A small segmentation model, trained from scratch: muon at rate 0.013.
Rows from expert 3 of block 7 of the encoder, named by matrix and row number. Rows with one number belong to one neuron. Each number is 128 + 24 x the weight over its row's rms, rounded and kept within 0 to 255. All counts start at 0. Numbers have three digits each. After the name is the row's rms in percent of the matrix's.
# up: expert up (encoder.blocks.7.mlp.up, 4x96x192), inputs 96-191
# down: expert down (encoder.blocks.7.mlp.down, 4x192x96, transposed), outputs 96-191
up.0 110:121142130085133132145140160150112140137125105138121140104103130140095126140142155118100117124128147111111121076153122100103191136093060156126156174134107113136198092095090086151140079103113121140147138083119145109174125112135107136116076078127108106060140157116121088130158140188148081140
up.1 117:151095109149124137103132100142133134135150110095167152120115118114142150171127189091108122153150087157133102127103155138077130123131132101143125162119143148107110170126081077100092137081178114098095108146133126108108181188180147160151111139147100152154169091090156157107155137095128158112
up.2 112:111095114116120132126155124126115114144133101111156156112151122138105134080155153144120118123136074142124164123162138140104135159093092114107110150113114143128118118119154084143155152093139101149138150116085128133133099163178093170152071111107118088111124138110153093127120112163143087130
up.3 097:149118122136133159143179137139092127090089114118106125146121126111129134097105120117113107144135061097119112154123114147124123111128128167153107149096112147142120142106148128135133123090147132131165118122146134102145109180149110144138131120141151131122115093133116111134092149073146120092
up.4 090:139122112160115178106123106130159144094117095129097132125125126135111104123154165105153151092135121132113144170077140095135109076135142095143167159060099113137140147087126140093138107153140119115120198132120111093125121147133136094105100092159182172114152160112127158122159139135209133154
up.5 085:119103132157158127161151146157123143110114114127145145128126129135139117136100150140131136077108108090097110067077137117139131129077105148090164119145178142207105145124126111148142143105119116155108088118143130081122114165117121108124136153130112097135155095123143102154103135145181134097
up.6 095:127120110127104117137135112148117124140123143129150158130122124153119099150191121131103143153141105136150136125114171114092114110157169102116164121094127091158087106138107110151132121123169139127126124083148154121141158105131159094133144091172092120131123142099161143131127067148104129148
up.7 096:126085130148079123094156151136128132154109128147167173107105117100156094117136131124089100152123100124167126116091096130124168107171133136101151093120143100104150153125147108111110105159130168135172139136144107118124117116110108145129135120120163099089111164086107160133133109132113081123
up.8 087:140093119173169132129106179113123149104145124144167115097149131113131111078116091126145148128134091141143127107128133129125120165154126139139149132112101134126099168132147125092137180105099105160121124134111129134123119086103124116118146124151118143083142134176114132152121159114096149144
up.9 101:138131122076146101161118140154142142149141091110104140113096127132129102103095090125113138187141131119173077143108105134135119094165105148156126151173134140088091107121145140088176120129160158112126134091135186149157116111149116116168133104085121175087127105108117107115103116132122131176
up.10 090:157128118119123145134132137098134101116147156106131168143113116122147128129103118129145102093161125140098144102130105116174133126092135112134116206180089139132103115132099148144152119090093089108092127121175122110159176143128105147150123149116086127092140083118126118173157146145141160118
up.11 092:102134094133120118163136098135099137116141130156173158121112151151121138136145084148121119119149118121138154151074143144075126109100116159151096122128131179137080105156111155107125152077169130144098086133130117134118141118108130081146106128124102131113158118158107152124135131158092163139
up.12 106:136096161131095134118138151153079128120139131178104175128111134106100115136115146089147122165109125146122112127072150121126187126149148106147130120156141124117133126164098144110127110126103127110131111089156112145122159072151151097122150136113107103140143100094116104156165118145147152137
up.13 083:142145139100122141125124165151132149165139122088145140108144174112119130153079112113098113101125095137151114123112165164172113099159096101090133119171100141128110145150131122097152138078084160102129135154142131108118110142123116139153120140148148087120177122153086111107149199135157145130
up.14 104:071097134141132129118156161086098114123182124099101154140109142112131132126155111145194151143121084131094127161109127134116057116150141108132117146163100158116120152124122146120121164152136147138097115105136163150150119116113124137149122126092124160186108143088132095143081110121102152132
up.15 106:129143135140117160105147158117123165153152096126135059116125108105150126129139130105081075125134135165099159107152129125135150154111090143150089157157101125120135158129122129165129127079145096127117137104109152135088179137113104121126102156134112118140137120128123172156104119134139144122
up.16 109:110096137156158150094117162145146121142125131169140129109116128141082138118126173116125109160122145112101152145124109116121123127118145106128128104147194073111077135146139093110104105120124121099137118080103181122128106100152124124088132142119087131086104155119107106119169091114146142111
up.17 091:091096174154105098150129056139144109123121096119094131107136119102118149096099126165155181133178095125124173130136161118135148139115113112080085120138146125159134128138096153162139100082148135138085120163090156115127092148121103125174126143115170092124166126120119120112155133125146131096
up.18 094:138157123106162143133119100146110135103149148179147153110134096173147114121116125139150119155146159159146119120111133099157090155138102120144136137104140146121126151193099095090169136148081119138119120084107121130138125169089137127118096153114130097161174120126126134095152105121128148151
up.19 095:144128120180123143096170095180099105124129155136127116124136116150097099130151141102129130149118108108157109117075146129091154137126145140117158112122111127140111124063141144103080120123155141144128084113174099073133123160107094141089146091138152113162105133084185105144106137128133110134
up.20 083:133127119120125143112144099121142188110152132080099117121113134139141141132165139149126151078127147124107135114122137108109140108136135106092174129114110135125117110116132155123109107111148145177148082144104111127103137194141110100128112109111132124121118162103135162101164170168146155151
up.21 090:094086143106128127148120107098111115127160140142193107137093132106193149181153098152093132114099134111109110139094184150128109155145128142125094146110106137130146149144132152125125143111177133133109122123142125111128153100119140135102114099140117094108137112159099158102120138174147143140
up.22 099:163105088112101084136155142137123107153092122116142113166086120091159135142137103130136140099138146140127138098147120116122129113086128130159119152141086123119122088114162108119156123107127141141126148134100104085186108182122107119144175120119092155152157142146112089075134133144116100116
up.23 096:160093108127147144131107122105150186129113141130088150100120133131146086141147152108131185150169102154108121118120139141102117153112144121143114090133136075109072160118138150103100160113103114150144150134108165163118123138115144111121143082133126129134136181110055096139114160078147112129
up.24 081:072104111110095123091152134075131163172144124151116096095145116114130159124133105130137148100124147159116142157104192098158109156139110115095115134168113171158109142152065149131153107135174167141132143113155129146175141133132078141132068099116090119140143113149142127141166144126127126154
up.25 111:145131109087158088098138150113139126152142126063156092148112145137142117154119163168124096164131121124115118135126144122146124110160137112149171123109158116103053125167054120147129108154130120141158125130110110151169124146173128133147154091141160143106089086094141108134128111116103138125
up.26 111:133150124109122135153131103160146107123110158134122154139110167117118080179139116115144138140085088153144110177125132109147114150163144102142154124131127178147120112088146138143104163152162113125149118102162104088147115163096124179100159137123133123129115134126117153089112115107127124122
up.27 101:112133117119131107148126148106123121069147120134094129161129134117159156159138127144101177160114120120118175171097107111136164180141127158129113136099095095121109117142129163128148114138129157142117103144124113188106124173121166130120098145145154151163100140104137118128160131136155140137
up.28 098:129097109078096113175085127128107124148137142084129144143107104097133140144154159134131129134144138102128093121119123118118095120119138138143120111110160111152168124076113116129155119091145110132088114101120099085132132119069089093153145105168077147127103183137153134148144181165117139129
up.29 112:133116148133137144142105100163179112165150067092157134081116131174105114142125115102103122104144114121140129127129110120107153091106138116107148143152101122136119089108139143124110115120136151159151107088212161097093103172143122140154149115154118111179136140079119150130159146071168134137
up.30 103:138127145116161140130142171139106112120115132132093129146153109129113145102095081148132083135115085107147169103117134113129134176104120087115114170129139118139106106100154097137133158102148135128145113133125118117109143145113147120116123085157133120146118157113070146123185099155123141123
up.31 088:148123115126095128145104124147121058138119170142180161112123127142162115165103111135134135137144129118089154155100075141120123112167123127154143140132120147115149113163129137142106137128120130141099121083160094126144108160123094094118132165170104107106104114109092086091176089162130109086
up.32 103:072124135133143135183116127116155152115142145163102086163127105139136147126143134148139154165138100130150147153092158113126115162151161098128114144084141119101110124094098131154132120165106135152080095105135129143136102131111106100133118124112138111082145133154129078135176127152121158131
down.0 107:097178116118123147144127118086114122154186175127113083120120163100147146099138181157110145144171150148124145112094149176148139121140112156101111115133098146113139129138111108129136132142118114157095128134110157182156170123140111129105098105107093152135103097120124110132134111096140132126
down.1 126:104102155109100096074138122108165129135146142135109169054159120146152117157111153150145089105117135176144101135109135144111133136111131098150130176093117124131171105172134074101091145154135092123112101161121145148113158120109139083123126090152121146119133114120146126134161185141098157117
down.2 103:131123138132146130120158123136093153142134163104090109092089150143148116134147076159113170132127165125122082144133133117131101139121104135151117172172099089143130145137129107152165122128072138112158111124147157123148098144132119109129114107096134119140152133147120127158148119174120104124
down.3 107:141165129145150110108128152161135099149151110106130122119117118094151144119154160087110131161141129143138129127179149131146186110114123186098131137099119144128137175075095111154138124105131096136112135090136111081158093131110081158133100130128105156066111099142133105150112127125169082141
down.4 097:162124113147148126118125144098118140137114155118182132102136129136144146115143131152165133096108140121123099154156207096100111105140125107154112151151118117126129108123142140124145128122104144101144083109126130126144111126119117143119089137101120142083150127139119146151136107122172109146
down.5 096:139155115095115125127128117131170127106106161120137131097110137150133133160097107144166153125116120109141141181156137109111171122111155159152122133132104109133128119119128117173113103088112134096127109170112116131119103152132139156129168107153167071151152095142140085137110147133112139135
down.6 097:163144126100074161152152062111087131132166135127114131159132121146127069134143133145149165142129118144131148149132139133073120142127131198113097104142188104105124106149136147140160115110113168169129122139178115145123125069123088112093105121140155075128164169124101101153111094115155148103
down.7 105:133098143137119140095094169088107131137110137138108121128082118108167111117135131151084088125093113148149114096135146124100122144123124126183131120092106120099157164141161137157152115112089145125151134163130136146117134135098117111106101126084102106130100120109101153163153107155133099166
down.8 096:106128121158074139160143095091092140124095159154101152100100163127101156110130139126110146104154129097170139146105151148086151133100147158108158122072172119087140121110146146103111131133142115117132144131129130157123111107106145128151128123128089161137112075131141128102138095102117169123
down.9 101:178162125153120128148130123102142156142146103127120157116109187141110134081138103108115118175134111148106162129104099145124113107142130124180105112148144156110146102161154134104149104078125141149104133108095132118151115087141131138132139112101172119115167123123127136121183136102149189194
down.10 098:147104117140116115135129151082143169117127159098160146123104171119134137133136165142106150088147156117129147096129146128151115138114171149156152122144140112111105114158134132127094140115122188097112107117126117107137118114142147136103106140133123093109129135138114094143152125132121164138
down.11 091:122132110133108103122182140066137152108157147119098144100115112108136122120115115140124109166146179132165177095140164141136125076167091151127094097129101150102154179124119133125178111117111092129101141149153118144134136126156091142125089132115114118120160089144107096129145128122157156134
down.12 108:123138181153134127159112146156091143136143128136151128158084138144082101139124171119162119137110078076131168126134150125121132130136101078143126122152133153098077106144118117126128117073157105128165135093126103133133174102123153114137155147150143119142137119160078149149118107129104114157
down.13 088:145150107117126125175159130127118099152150155142137152121121128154149098132173140157095126094126108137127178114101123138118121127125135130114143108136128087142076109171155137128100107159103117175118147135180142096118135121142151142113112143138162105152160132113163091144171093138129126123
down.14 098:131120126156138103132141121097135138089165162127135122150117152138165098114139085170148193171139145133116176126107123172144101153153103137097116127131138117125104105144123133134110147120118148135090081111137124158148177164140141088078128084155148164089118116107113116117141139128138181127
down.15 102:094178153086129122130125134097169108119126124155159108121143147148139129146189116094143104158121170115126117131124167115144132121142153115125055080134127116095127129136130143125123134118141103137120113137108105152146157133112084125134161153148097159116130111140082179148115099108105147117
down.16 108:130139173147094164107125128089120107104108132141163107106149121112128145143139173116141120139091139086186160151132141115125132160097146155108110126085112132120128118141106172079125145123104130120107130119185128124085121127127153151076141123131131148073146137128135122142153153140132138129
down.17 104:106142139082117133128158147097147145135153145127184123115127094127144132141127144109130130127141138148080153137155186114162127141093123144090100109169100155115119158112118101131123101083138150139125111133098120119119151103109148093131122148141151126131122096158121125112108097165141105119
down.18 081:137175122136122139093173149132133121144116124116181132104143120099089124095098114144143135160117162124163139123104146119113129130126106147106128115122124134131136136158111143148193098089102113148092107118166119140097147107157141104098082123132146120111154170121099120126095093101173108182
down.19 091:160139123107181112091121170139130099158156113131146141131136124166149111136135107151146146116118112103112173121117142088099080132110119111125119138143144178132076129097143144142126163131169116109113129126137122147094131150158108128099153095185128153122153132074098114085125120153133141076
down.20 089:110146072106083119104120083131119155124129144061110134161150131181128120103134123148114105135136153155127153130140158129152115116131114126099127136133153125157154103125106135153154129131138155130170124112124129111154132095178161160121090154083130143122075176149117162119123087123151149117
down.21 085:167161181138106129147134120108123165101162154143118095112159097109175169116132129146166135109120121116186167075124109185146154119149116120115147146116097120115161135110153125105135141129115166177112153134153128147092130149152101147081104124100132139117171119117105104111149123127163138137
down.22 104:174126091120054151155163138147148112150102138136116158104142107146138103058166087196145142114140128146082127113147100121137108178113078160138123151148123131172125111137131082145137161141090155129138131127140122147110132141150116153099161085115121158149134153125148131139135064151098119115
down.23 095:141171076137131139140119142131100142150146121140081165114113119116157095131140123135088130124089118136106119136172170095144090132101157107120132107163109073170139106119147103118143139126137167139119151104145154124149152090134132168163167146130144165095146137142137109107098140118153129135
down.24 082:147119125138117117115117120068121130123137120121132127175130147126131082142115148167188140127153152124118140121131147126120124129153147106104098126181146134143096155166147088145131136125074136095136146114160124133140145082139141115112121121144123109166120142083152126123119134163155126082
down.25 108:166107118142165168140152115165167149131119094153142115149114120119137090101154129137095142150125095159147181106164164087119120121136133115155148088114110140119126118127142131139135110132152119151122129136151118118147122150120075131077141115135188165161114136119130131104138089135129149118
down.26 108:105134159102112110099084129145126102154158140139150129163135151134135135156123094126124136135121123159119149149135114117181091141142165124106124100134080126106109123132120123104115135188163138121130104101109137117139124095116121132084092147129114066115124152163104176103157108137099112120
down.27 096:138141120133107136132096103124107113085088109098115161155127134129148161109147106122121135126129148144101151128131148091056102186115130141122130147165105106101111118142121178120110087134122117186112114160197122146121148144142139101118127108174177125146105110105109135114113173103124107151
down.28 093:111149142158124126151104134138122119124106121148151124141153100120143119117119147118109162126133138126164149140147104128137167173094095144074102114177124134160144112106110082139141157102116147113139166153155118116116132126148138130058126168147095125124122160168117124123140098067147123128
down.29 105:087162116138127118133133093128128132124140120152149118131125146113136113108123166150098151118124108112160121110118149141172137100067130135121156112092126158116147109134130130103100107146125123127137120101153112101144177151130129135090093109149155143131126136130125120152146082126147156104
down.30 105:103158120123144120116157166140094171109127106093116101136099132137114120114114114158114139150093117148143145139123159138107125150138178172123125092138124069121093120105140065089116111112078128144155153136137115127134163144149129121108148158107092112147109151155119136097129152097191145137
down.31 093:142133123101100148144084134100150144148114087117165146147097144096156098140103124094138152114192153116132146110129127136125087133119123142161093160108099155101142109100126126150092106154136136108161123152130155123129152100146134142114137147125155115148109120095081143106129109131157151114
down.32 104:139120072182091176172154101192186160128142183106117085126110109138108133110140115126150118125142137134153175126112137183124119141082147143123121115135150113124150125170131117133141087110081117138116085125129132114099150122138164095138095103131153108089130113125124120131182130114129101150